{
  "model": "text-conditioned image diffusion model",
  "dataset": "simulated grey scan slices of phantoms with and without marks",
  "train_examples": 61250,
  "image_size": 32,
  "horizontal_flip": false,
  "conditioning": "text",
  "arch": "uvit",
  "objective": "epsilon",
  "cond_dim": 128,
  "tokenizer": "word",
  "vocab_size": 25,
  "text_encoder_width": 128,
  "text_encoder_layers": 6,
  "text_encoder_norm": "rmsnorm",
  "text_encoder_norm_position": "pre",
  "text_encoder_activation": "gelu",
  "text_encoder_mlp_ratio": 4,
  "text_encoder_head_dim": 32,
  "text_encoder_fused_qkv": false,
  "text_encoder_bias": "none",
  "text_encoder_qk_norm": false,
  "text_encoder_parallel_block": false,
  "text_encoder_inner_norm": false,
  "text_encoder_drop_path": 0.1,
  "text_encoder_positions": "rope",
  "cond_dropout": 0.2,
  "norm": "layernorm",
  "norm_position": "pre",
  "activation": "gelu",
  "mlp_ratio": 3,
  "head_dim": 64,
  "fused_qkv": true,
  "qk_norm": false,
  "parallel_block": false,
  "inner_norm": false,
  "patch_size": [4, 4],
  "layers": 6,
  "width": 128,
  "positions": "learned",
  "init": "torch_default",
  "residual_init": "none",
  "optimizer": "muon",
  "muon_scale": "original",
  "lr": 0.013,
  "momentum": 0.9,
  "nesterov": true,
  "orthogonalizer": "newton_schulz_5",
  "adamw_lr_other_params": 0.0027,
  "grad_clip": 5.0,
  "cautious_weight_decay": true,
  "ema_decay": 0.99,
  "steps": 12600,
  "batch_size": 256,
  "epochs": 52.7,
  "lr_schedule": "cosine",
  "final_lr_fraction": 0.05,
  "warmup_steps": 250,
  "weight_decay": 0.07,
  "adamw_weight_decay_other_params": 0
}
Rows from block 2 of the denoiser of a small text-conditioned image diffusion model, named by matrix and row number. Rows with one number belong to one neuron. Each number is 128 + 32 x the weight over its row's rms, rounded and kept within 0 to 255. All counts start at 0. Numbers have three digits each. After the name is the row's rms in percent of the matrix's.
After each neuron's rows are labels from the 100 images, of 14848 (inputs lightly noised), where the neuron reaches its highest value: "strongest on" is what is common among them; "peak on" is the class under the peak. Only what is clearly more common there than usual is listed. The data: simulated grey scan slices of phantoms with and without marks. In brackets: how many of the 100, against the usual share in percent.
# fc1: MLP up (model.blocks.2.mlp.fc1.weight, 384x128), inputs 0-127
# fc2: MLP down (model.blocks.2.mlp.fc2.weight, 128x384, transposed), outputs 0-127

fc1.208 111:070081155124102130112095120118042094112064139115134121094139084125120136080106076128136106091166095080128109128124100166082064172140091142126101083125135112126138124127117061076150121084123122117132097097114104125094130097088153144101141065100140130141115131116092062150145087097081068090169148108140102169095137125102144088156064102134145138073131119076096061116094089154109053178109
fc2.208 100:125183097149157120143139137108099115126179190159082102108089148147102100194105169182136103127134148066098098095103168087061134122133143133149094167164111120119139129119127148217135114154102104162105152167149116088130143096119147094124113112184065108170086151130123174053103098087158143182148176169118135162107090125131097151128129099086066136120135090094197110094118102094080109130184
strongest on: belly (77 vs 25.4)
peak on: soft tissue (97 vs 17.2)

fc1.342 108:134093132127185097177126124086121129114134116090088174065068154089172126093134109132122109093084138110166156120046162143074119159099137140122155068141134158174135112087162114117118055058130144066163144086111113140075120130213163142124121093153101103158160099119131106163117115106089146133089118084109143102080088108208126121122110070101090108123098148126124147093118101095161074143154
fc2.342 093:081092174148103129155150134083189132162124186116147146108141128175117094143144136132140160143104107122145145137132132183138154109150163180089182114101148136164144066144131067096156161140193128120197151042104134116164115127171169126076156141096238111157126136108094107149134128125147160109142126138183134186112176111131150152146107091148134098105083101107107083138053093077113114133080
strongest on: dark spot (100 vs 16.6)
peak on: organ (82 vs 16.9)

fc1.76 091:092106125134109159072145117148150122166184112143167126175136096137151098109172103126176113152055189096129148079094155119066142152180094112125070124146108123087143085161123154182148086145141148106146137205130115201156149093133084114149063153130111131101174176115154121093121125143132157144140190135163147122091049125158131151166140184119133115162156108088135101111184113153174175145077
fc2.76 102:144167050140136143172116111125062127125100139091121140074102159159101114090057111105106121086185143154111097141164111115142124187151090145078097112150150123160123198126174095178131075139154101146112146112082118072207089146160144119105108103101155138139082101139076133175147159085052140103103155129096114052189180129142125159135145079124141143100125141117115078128146162124107111121167
strongest on: head (100 vs 25.4)
peak on: soft tissue (49 vs 17.2)

fc1.111 103:058158090156096118135169101123134113153154125185068114093140148143127104126070123110150125080154146099107115165123121128110094055133109111134118169098145143149226077123092117115153111071115161090153061163124142157088128087110127127139098109132083167125126125128118128106095081156165133108088013144100124100131125153109059172115153156080116117157092129138096120129087108140067064086115
fc2.111 092:160075172125119161129098102146155106179168121122157123116080104178171161154147158190098041105161166126136131127086138084103146154135110154147105080132080108167117145144084064138149152134130122130139149093128065134120148140116075176164156134119095089161191112147136124168120157163096149108094168156083135056168131074123165140076123151152165125147182165151164117060062109132082146128116
strongest on: chest (77 vs 24.9)
peak on: soft tissue (48 vs 17.2)

fc1.41 101:092151072141114084168068137057108113159131179115125117154099081111140115174140157092161130059104103107120098130095113062160095108091159114206124082147108130126115076076138101095106144095118089155151159117142073095037130116064151138100164116121102136131124146150126173129090124149097156099141141136158179113105055141101147078153137081166120128096101151106159133067142137095090150163104
fc2.41 105:115158104115144107140159143113148087080097056103153102113144134172147106125120139164099089112160084150118119134140154147172040088121111103019102097145103145066116182118099093102153026120087164147156075097127124182158148161087142144151112133152113138109158115073146116152161073119177134144099095154085086166090146103154138180128130145083096139169152112129138083150134157132155155103125
strongest on: belly (96 vs 25.4)
peak on: organ (94 vs 16.9)

fc1.244 104:103174188147155124116145134136129136093188036143167158098109111169088062112144121112123173137130137123161109119116143103137082146118146133071131072071115111068149125126121123146167074094091093151158102098063176152171126131103106142133135152152114123139105133106090099100157131079094028158187105074154145072116140144078105084143109134121124094150139192115138121115108065112114087134173
fc2.244 108:138116098148147127128116111150134117143075125050100092102154162147108105098156084167060184107146119131090114130084154152118119162068156157151091053159144096072146141102145163154122102129121135093096130040134169075132177077117149134167146121090134132107099142097150142088124175129123183057092152111125161065136155165175088185120166130133090155133194116115124144111092144099143168155083
strongest on: low contrast (71 vs 25.2)
peak on: air (100 vs 57)

fc1.13 093:180112108143134081141120131117118078099093124098140087147160114066139127157135126155089095114084091112161144123112133137121121046120218094150179133149203147089157090175194097118106168115131098113196095128122086115197133122152153161096147198135133040093115154138126146081131122129139128152103156109103136121184143120141136140166105108155128083118172175112147196091092085115103110100122
fc2.13 101:177096142140052121116067134137156129140147162075152082155108141127190161151120102145156222154102127139151119128127109107109056189134115060121088134138149136125112118095065103174132163158157089131114177109120136133092157172091118105147145140058159125112107076144098125134120165119164130135130138170165080147107156155104086124084117075105134089117141174136150049148138148088167097184177
strongest on: bright spot (45 vs 16.4)
peak on: organ (39 vs 16.9)

fc1.258 099:124111071152072105118086144138133109124115119119147151096188094116125147109108071179080116129131115081127121145095145111143118133118117087202193119105176094081181096156099055079103190117062108104150102101120106144087110097078053131137139114100125101152157116155141163120073144129085123100085115082122147190119130069173127107141098113131083136107141073100138120125199176103110119084139
fc2.258 106:154156115078094147117108174086125113095146131183159133148175054111152102130124114107189123094133064142115128143149117102162128175023128114088128080155108167127173102107074107165119163104080101149124110101171108194129114106105151137083111098116238097110040131129167131095136118122139152136132111117171165136108099087126103176146142171139176159124134146127152140140077169138132125123093
strongest on: limb (100 vs 24.4)
peak on: organ (99 vs 16.9)

fc1.32 098:155141159104097134126073094112066118137120147143084039131144137125185121084179232131102083046074127124134108104091119118125107100075087134128131109118108117101133065101105118130182110124143136116167125188135117066125094181154105132099109142123137104095100148078138102152110099118075141104081093148131109100094152144109162079162115137109121184103138125140134071094140077083155165125180
fc2.32 102:151153130142172104140112127118153095133133134113134133072140133099068130142160049147196224147119118104151116108158138088158154186173166138114172146093088147184138121124101122106127088118121094152066133096160123186092205094085163131110140053133140110104117123149150168101149124143083146082085115151123071144116139137065111136156098141098114081120105108127119161198134159182085179109135
strongest on: belly (100 vs 25.4)
peak on: organ (94 vs 16.9)

fc1.165 123:116198076113175134150109109137087125142144101085144107150099138177100113158104156202097153086159147063101130180135190149095179130120170146108103133124197090179131143157143130120120143180139142065171122128161118160088094132129138173125175074124083198142074143121125132113134133145118191114111166140127115093132047134160114110162131080132127092085096161102136179137165109082106148135075
fc2.165 158:116141154096122184090130158144155132126138130116143147132120126122089148148090151177117129128089154094142103141080148129116162107169156138125162146109152131142087215131135100093083099139126075098121128111190131197182096116133134140151161135143110068199120111066152167106123133157118140083102192144132107113039137102065150138176112051081122092135134168092098188129097170123176099100071
strongest on: side: left half (86 vs 41.9); dark spot (68 vs 16.6)
peak on: organ (75 vs 16.9)

fc1.181 100:165156153063156106196090112170074119115123125117154065109127140041090117099119162071128161118172144125094183078081107161134158151118178078117115041151106138176104071047115132125140099174145094158148115186154149135170154136110126140162099138131166153121139140121127092073118098145096098077114116166097111122131107108182121152148128119132087168115168113146101169155156120184139142135114
fc2.181 100:109082114180103144091167130100175154116126088156107183164100106193155150199165104157144111107115106133135072172156138123162105100134109155171137142106156093060146154196104111124174156121093114129100155119095158146111090120159124111168156103114056115151130094135132148161143154128164146214147152111153117105143153114098164092113086091130113092162088153101193029097107126109167125115178
strongest on: chest (84 vs 24.9)
peak on: lung or cavity (58 vs 6.4)

fc1.118 096:098099074155148117107131089160171122121105111141137162122117119198165130152124100142124134143180073161142138112137147169095112145090152176107176096114160126113127145156182135109151150086098169128206122056052091150140133119153119076171121077120109203140147108177151157144143025121097160101163156119172081126124095109158162131123120148155119152160121176193155150102185088155135127107142
fc2.118 097:097162126158090074156119135120113074144117142066164145208167149138105130168108106135085149123081101136138136116145203095151143123138083144145126140078116078156151120139125138166161135125121130113139172109149082174148140074168180088129163136132206139122085130138192139252131142170141143140112153086067082132132063171175106102109147151116148110135128126080120092121161161154132103150118
strongest on: streaks (58 vs 24.9); dark spot (42 vs 16.6)
peak on: lung or cavity (25 vs 6.4)

fc1.300 094:078136103189084101171109174104118103105111136150142097086070152093095181099074096088143092141130122108177154104109113135113116119108080099104088046143140124142127113112129137164128121070095096233078099148097147143132080063066144090085122117101133060113100065165096142155099126110120153116175115121164142149098108122143100111134114089155111136105142132121100089096076097167122102124184
fc2.300 100:136128142160205161105147100094105112123122142169142156136109133145089095128124148199103157142080119088123140120124149120107068128172106075166145176116165181147115143107127068132112168137125138078132091114059112089100140166143099119126116110144103141135138164046130126086091057147151118100061136066098093091121129151137191110142086082086113091099093142061138194164129150117163104183113
strongest on: dark spot (49 vs 16.6)
peak on: lung or cavity (39 vs 6.4)

fc1.228 097:066103141109161136063152151083168115138154109106097102096113080125129146146047090151130131122102121049055097148110139139092178157122110057105071150102116122119100076100062138149139088127122134145151118127121095138134189119123146118084178146119145077095171126136095128050060109152140137148127107068193089133078120130145103105173109138115166115090109118146135157116114112176164078139102
fc2.228 103:150102122146082079183102091126099107111090157119156130154085162110143168097154158096096104106132113158145102047151102139171072077140135123093214096143112154156156156188180125070112191105113095090150128140140177141140104140121141131167111092093150156153160139131133103220155140108112126117144171169112098142128176128134201129096106047130094158075130154135138109118138134102062135139159
strongest on: limb (50 vs 24.4)
peak on: organ (58 vs 16.9); lung or cavity (32 vs 6.4)

fc1.301 120:163156135094099095136162149075144108114153210100179090120115211187092090137106085145119161165086140104169119094123146124111113106157238169166131130123191095089098087139134131091159132119153133149150103132116084153162126171080151166108149149193168098149149141119147140108190149134116179143164158111110126163135122135135120182127121081153091123137111098055119134111095132080132173105161
fc2.301 109:157086131075129124115112124108145105117150147075141119200166109135153163165141107145114123153146146104166090117101134193159120103142159160103142172138161095063165098151129129077128158067186102108145137022113115117147142104152141147113098154145165102109090119134104134112127171119096160168143219113166114122093154096134102127053078076136175101101061180120125093149170154088140099096158
strongest on: bright spot (85 vs 16.4); side: right half (75 vs 41.6)
peak on: mark (51 vs 0.2)

fc1.92 110:142128146121144158053189092177089105086120143105169135159180151152182116089119063109159065091110109174117109134115160130122105091151126104111170112116145085077170195127130138154092112113153114105111105176097138127108131161123159132154103139147141157131134141189132085154138156215110120198152158076130100048135141131147157154149096132139175158140142150117217090103139182122177131145134
fc2.92 103:115121130118152137095150164116169187104157071125133086189097135093075109090130143161131146101130058076092141137174103133088139139113116128079091093091118177128079131109159166092167146106100163116175094131122163199167072153099148109124141117145106125078132135084124149120156126086200116135128114156105131186095108161160142103149208169164096136095172143123079116102142051133161098096080
strongest on: low contrast (67 vs 25.2)
peak on: air (100 vs 57)

fc1.339 103:106125132145110094126097109080130148102124113170108098104141154096108123157062154128164104111139081165099041074129073171100135139071139134161101181115119112134121098173104102119098117135159108165127130147103100128107107116088134128097121170093100119103083141151135102130062120070096123057104112181133114213145115093156152077126117110100060105116105101075087099149172035089096118121089
fc2.339 091:132132116137119118122087066125142088156111178098116146128088115128148166045109117125102135106105203097199132164147136100105112137142145070131137070126114132103155099115118096131124154111110070145122173137142139115116150125120111128083122133116166176132122078147147122137167109167132130120109221045122145080137078139132174185126165078139156144132152132217157118100113215112173091152195
strongest on: belly (100 vs 25.4)
peak on: soft tissue (85 vs 17.2)

fc1.366 106:165136130129145124116107150147059102114133148142122121102095150059187131066122113135088089141052176132119149152114148077127141142123136124185092139121125103158199187117094165121119145168190128141151170120158144141119072064096119184118143184163141081045104148095120075118119186117127134126156127143134144075122100171175103121123129104149107112082090100095106063121056129144096094112132
fc2.366 096:085128111154120086123094116134147166110141165084094123109149090069101117119144142098148066086106117157115163133169161155197155109139113092157089107200094105130107142080099174153128235105120135124130075177102145137137100138149095170106119113133073090142079094102114180141108133150112142145177174136131135145171155158135154157116184137163200121187088127140124131054179115131111131075149
strongest on: side: left half (67 vs 41.9); dark spot (63 vs 16.6)
peak on: organ (68 vs 16.9)

fc1.337 101:093134123135165128123098163123117139126118148125142099090071126082113101144137094171106104096087133119066113119109119105127164136093064069116120107157140155156162074163122140127107045119168135141125050126119137191091090100149129160144140136103169123114111052173088127139187086113154147079178120145174105151122147140199096183129143074131108072094133112176117132091093170103103136117214
fc2.337 094:125097107060121111146118164057118134170133147172128130158094126110169127090111187149156074166191199053157097168134173203134090163104146163118162183081144142113107081094178087104168137060154083137142148144132117156159149132173157132114135127136123153156113109093139120152110135106097134116108140152106166099150068113142152127114106122160180091072134123123104148168128171113192116084079
strongest on: head (92 vs 25.4); dark spot (40 vs 16.6)
peak on: lung or cavity (67 vs 6.4)

fc1.4 095:031168096103162156091107073086134144133159088154156112155154179140163176096118116099079119114087109115152176162099181140070092155188137093124109072163153089124170150131181078128148155112119114107127129103148144125146171133158147097145111091098158078110140196166123126112133099154089126190140087094134125114040155114093125126141090174146154134164131132134164123101065113127130138082178
fc2.4 120:169132070095152118147175098154052162111126147064148110139187098143122099127113115101116113122134150112091112171118058072097094126100143109209138099094136154107139109089178140125135113113132141120122171152135144207111168115097105127137156128070110162088100101140104076162173118155176149097201184105130133113159138165165166125074176075146127129114175107152160131143103193074160143133150
strongest on: limb (57 vs 24.4); streaks (54 vs 24.9)
peak on: air (100 vs 57)

fc1.296 098:124091063117070143162169205114082081092104144130123114074122143115165145120164112119145062094096121123153148160173092093114093150144178168096148133080110115135156140121163151126119071154170157119087067108115117122097163161156104103180131176160181170120123163131142147095174177136165136119131150201124125121163093154135102108151152092133136168185145075135147175082088122141159210135126
fc2.296 086:123147167066121173118120064128109122110166188129132112161109192099123076134117179105083178123129118142177094139104181135141203142132124124175141131141147117157115105173136127134126161144157124106144149102135078104133106124116176115101091153145113060197115069099111123129173123142079110145146138058117105076083181123144135159078095172167133117183123140115128046129124104136054062115137
strongest on: bright spot (71 vs 16.4)
peak on: mark (48 vs 0.2)

fc1.361 094:101152144111088182172124113127122106113071122130114178171141111132130110126165151121193059117108171117078176113154087102107118074138105132133069085103151135107173142139147122138114101105108133133122102138133151215181134101112110131166140110173141124105080094147159111142072139051101070193136140112143116125138126113095155087151124145087147113093138177139167255072135117128089119155137
fc2.361 094:132131076192158107088123133089115102155172132106120121086167144146094138122125111100102143101121070114157108127101146150165172143109111095143187097132116127158116082087101161159186134104075132147103142126119079095115085158178130121056067134100139147188166114076095077065157081178118098107127127145122107153153122134111113176126071091139046140157128098113117045110136114110145114059083
strongest on: low contrast (71 vs 25.2)
peak on: organ (61 vs 16.9)

fc1.249 095:140133098147093109122159130168150148177118188114105169138091176119172105121217177066151101115111098115141107139165173167100119135121142069106110118104108103142148165123120102096110054101154153064097156131112149123180094156095133098199210151172109158131120142221165129081183124116091137143146104129077093092168144175092098117117063114135136140149121109089107118129110099140113117115122
fc2.249 105:067132214093098151105081137114123113048097144107149092125184103141160080121102090151128151106085152125121140116074117102174112097095138137164108145108129169143155098072148143139150167163093112113093145066147108191072123139129110141126100188119140115149113101100123091144075155153063130101177232140141152173146135127165137152141121192150134098146100110201133124117123124148120189145119
strongest on: bright spot (54 vs 16.4); chest (50 vs 24.9)
peak on: organ (44 vs 16.9); lung or cavity (35 vs 6.4)

fc1.230 114:122116156160131159118140145088134147125081143102126118102139154089154166091110103155108164112110168078120170113157161133143125169085185094102125116067125163155180111113169136155144093104095148135120134114095124119072131154203098111103128167232210135058095138094126087138109086139086159140092220162114181145125112129106114086125148120182075147102109131157120117064129092114126164100151
fc2.230 108:074154138167139123158158094152100168115171145108130120069129141133175158139135155076148189135095177137161113096159158148097111150177099136170179138128132070197139155092094096187136071169089179109184141110099141059153116092104153114181145150122170126140137123179059121171143095109175150141161160098128143080117148185123173111149095096094111077060144136140137103134111122107096108123099
strongest on: dark spot (100 vs 16.6); side: right half (71 vs 41.6); belly (61 vs 25.4)
peak on: organ (48 vs 16.9)

fc1.294 099:140123053149127148086068140172069122158151154123103132125131163098108194128196116138157166088152100114145107128135115102093138138148190111162086155128146089130109148100119100095100160108180191158127142119170152145129117128141099041084143101101079083101141132127092101186146113075115150167131106121122177141158152099110178075139118077122132105150131102110146146077079087106080207069131
fc2.294 095:142109111110085162136133122165146183157128058152103118165162154155074118091113121142166102118149162103129114134129172107127085176095120161133126166125135138152112151136155155109156124154069190165115177126146112120152080117099144093136137175190111183184113100105108131175161121111216078090151100076174089125155166145102155081125159204116144190153192155160074130151156132129179113138094
strongest on: limb (54 vs 24.4); dark spot (52 vs 16.6)
peak on: organ (47 vs 16.9); bone (33 vs 2.3)

fc1.259 187:145114111102138105140103152140123067146105131144107094158135133159148084049126141114098161102198085126155126068131168119184179105126106072134139166124133085098157170157196140118132126104101078163095223132089088218113110072168166134146148083155109120139173100107126100108118087170115092153139122108073091140127128118127148121151152165148128080165092078140087116062141120097157116128104
fc2.259 136:104202107083137161073143089124150166148189109115140111101145128118144163104144073122150131157062104177117127136126069131079127110201169195149108117099156158115149102066100136132191071125121147120151066096149192087090135152099118176100109122130106127128117117111157182125116103110110117127122122043153165075143146123077112139097119076128126173115081183172135143100120174149095147100125
strongest on: noisy (98 vs 29.6); streaks (50 vs 24.9)
peak on: air (100 vs 57)

fc1.224 155:086115120138090077109163160117121118119107125049121114146089118081094077103081099105111074087132126122120146102061166100084085138153124128105124046139127066091108149101078138084138185116061131141146115096123127125181110098118119067125125069089133091110148166080118082135174105118080084123087107113137112090097089118100061134124150190090134113106114115153143107129085122134057088135141
fc2.224 142:098112140153091086148121144098117122115109131061098190144106105127145132122089084178122114128164133119115126143108167097099164133140097101185115079122172101143112123110115099090096185176080074203110134113124083131217123104109142048140164140191151132172139188118119092146161153105070113139095116172134130146087105109160133128159118159173138109108170101153139119122070093147085096153215
strongest on: streaks (95 vs 24.9)
peak on: air (100 vs 57)

fc1.229 104:146157132189061094141158126082087144119150121062063120085118156103128105155204122152168127120081055122111144123081122088152123087110096176126122148085119137134133131089086096143061120125188161109092102078153135160133144091120097145089121166218160180096095155145118102120126138125097147104124078103089110050108132145095182137089123184135096096134103114127153130126110132109089114099091
fc2.229 105:110137118148204141170132095148068101072115120153146114132105071179089140130046115091096126168118120114103144104176146133159106106133150128234118167155134110145125168140142120101146110127182131128091113131139156106183139137126209114164100063077081167151145126172119153171134156104200090127122160130103163091145139112125140136122106062182109154121115108144102126067135095188084103142115
strongest on: side: right half (71 vs 41.6); belly (66 vs 25.4)
peak on: soft tissue (59 vs 17.2); organ (38 vs 16.9)

fc1.212 092:167193151128150093138107112112039213147149156139129117122161109123100110146096115172134158129126144080127141084142137096119138115099180095202157094128126173157120177103091159138122103096152157209144160120110120118103169152121123144157127178130147107123137176116168202125128146163116192123158114094118165127103070073114190138102093151176114096153114077081184146100121093119183170112121
fc2.212 092:078079115095128152095148149134197120136108082120135127124114152073161139171179090107123139178125149118081129141122118133136110167118099163016112158163124098115120103143148118137147107155092134077111092101168099111117115146173111096101170065182147182101072104154103078123151098115094094118075166119159137110174144186148076079145130111162133189111083161138148085176136175099129088115167
strongest on: side: right half (72 vs 41.6)
peak on: lung or cavity (57 vs 6.4)

fc1.213 095:059128154120141153128164144069158121073136108153160146070092110102164119089102098130144100137156140117142131111140118088109102058152080141115086139121092083149130135121126114136088177155132159100097094131078097154096080118128115133109135098146120163105183088105127160101106176086113087018105132080149123152084105169151093139141153078119093051094102065192125133051123140143109157120135
fc2.213 110:058143089103138125114154190135121169153141129103095139134103060123122163097109173179148108171061127058060123089149167088157200136115160155123111106124085168076136142120132161100095132075069135164130106156138083093123115115102130136099125142056120167096163160174081132166041182135124141108142161124146155164126126128147134101128114196102142109147127113157175150086138139130126104159083
strongest on: limb (100 vs 24.4)
peak on: soft tissue (86 vs 17.2)

fc1.67 085:096086158171099148171080133108139088138190092141117140121115111140101163117200134126137147090121147133171167121114128130129157152152143163096153147102102158147157074104129155090152100152171157115135158129125112141101092081135148120112152103148134144174109129135184138120060143067122090135078123189119127123106102171152142230178150144209112126146128152080086139110092057176071053112098
fc2.67 094:141106142090167141124156081149103163128077140088086112109150172121143073118060087113111134178117092142117083126153076066100125152110143141083104119118173134163041152142097102111028139109124137178131163168125149119108137184069088110131117125114170160146132068137115117144182123152165117102143092091120100192127138099122136102110176109051115142123104117147175114158157150078160181121098
strongest on: limb (65 vs 24.4)
peak on: soft tissue (45 vs 17.2); organ (41 vs 16.9)

fc1.192 089:077109092126089165145157140131166137122128069096133162146130151105119133075157072101163084124106142149156127159141133116081145132160108129073145190109157079141185149133132113168117108200108145120077150113142073107151144130171153117155147107144190129099097196080150178129153066050100097119089145129136113099118053152109120095140093147125179208101147090135153188106131132140104152105079
fc2.192 092:169167173099110103062131117117086128120083171160104088127101090135139158205158125127123169131141112093125076110147147123145109095149102126124112085102103170123059118105113089103110190095173133123095079161120186135094152099147099065121129198102070115077103054116128152099075146177064139147114113175097114155128152109116134111101091090113125094102090169103116074085150138121183125149121
strongest on: low contrast (89 vs 25.2); chest (63 vs 24.9)
peak on: organ (52 vs 16.9)

fc1.277 104:193087095152151131102111177076164128161125151092167069105108160050149147118118106086116156192157112096087117157138160184109104132097086081078149119122128160160148097126107126098154129146125121109175124162125085151098179162079096111101086110153143123150178146112114103134123111058157130119095131163138108142126068124198159065151069109123105057093142110131139073109134135143183190125131
fc2.277 112:155083075119161156176122125128128119129064070167151092137138156187127119094101142173113085147128194159097155157113139112168125116134151123145081092139147074086139123117175102108071155152086137115154154154163122081168093099175125119127155165168165124114133126100175140129098120115172139131103135058160149052151147131031128138108134120115132148116112186176111206139091112187091096095158
strongest on: dark spot (70 vs 16.6)
peak on: organ (43 vs 16.9)

fc1.69 088:132158139186163112168059103070156068176161087119127112128114128110139124132131109134127116087123153159121119116089072097174146121142122121044121086133144101091102147131157181178164138159166114175121138145115142141125101149167097145107163160090133075172091126186181139134123135155138174239092117112081076092110123186134146151091069127097098138103069153107147145115092123079153147129146
fc2.69 098:095110151008147173125195144147147127087149156139220141137130075127067121099115116110124117192135118116142197116138122121066125124112092158189151154148119163118120141122151104141096143094097175080114108122129134100096141161112191088123140079075083171134142096123107171129100131115173060102112118126125121127097089087155150152128141203101155093154185111137131103146162111137127127114175
strongest on: low contrast (85 vs 25.2); belly (78 vs 25.4)
peak on: soft tissue (46 vs 17.2)

fc1.186 090:094167145142183146195126082142112120172147143127147162198145087067186176136154092161095100078163096153196153147115140135081162128141146147128155113070104166103139133127109112135108188131101152131131155057139069164101136147135126150157102138116170208078134155157107149152106092162112103166083163139180120114098111111125123125137084147138126159199119176135159179063090158149099141134112
fc2.186 089:123133066093088146118151124125074162114097084140124055069158188156161061103107145149196151132140201155099104139177154124139082152140124097178089172125137090152096098081173148144157086137115134088120122215111151139149114094146127114127101128151082070138124084131189106165156149100085165145156122088106186129142115138153101170084123119110148123127136116110130160153156109066110070156123
strongest on: limb (76 vs 24.4)
peak on: organ (46 vs 16.9)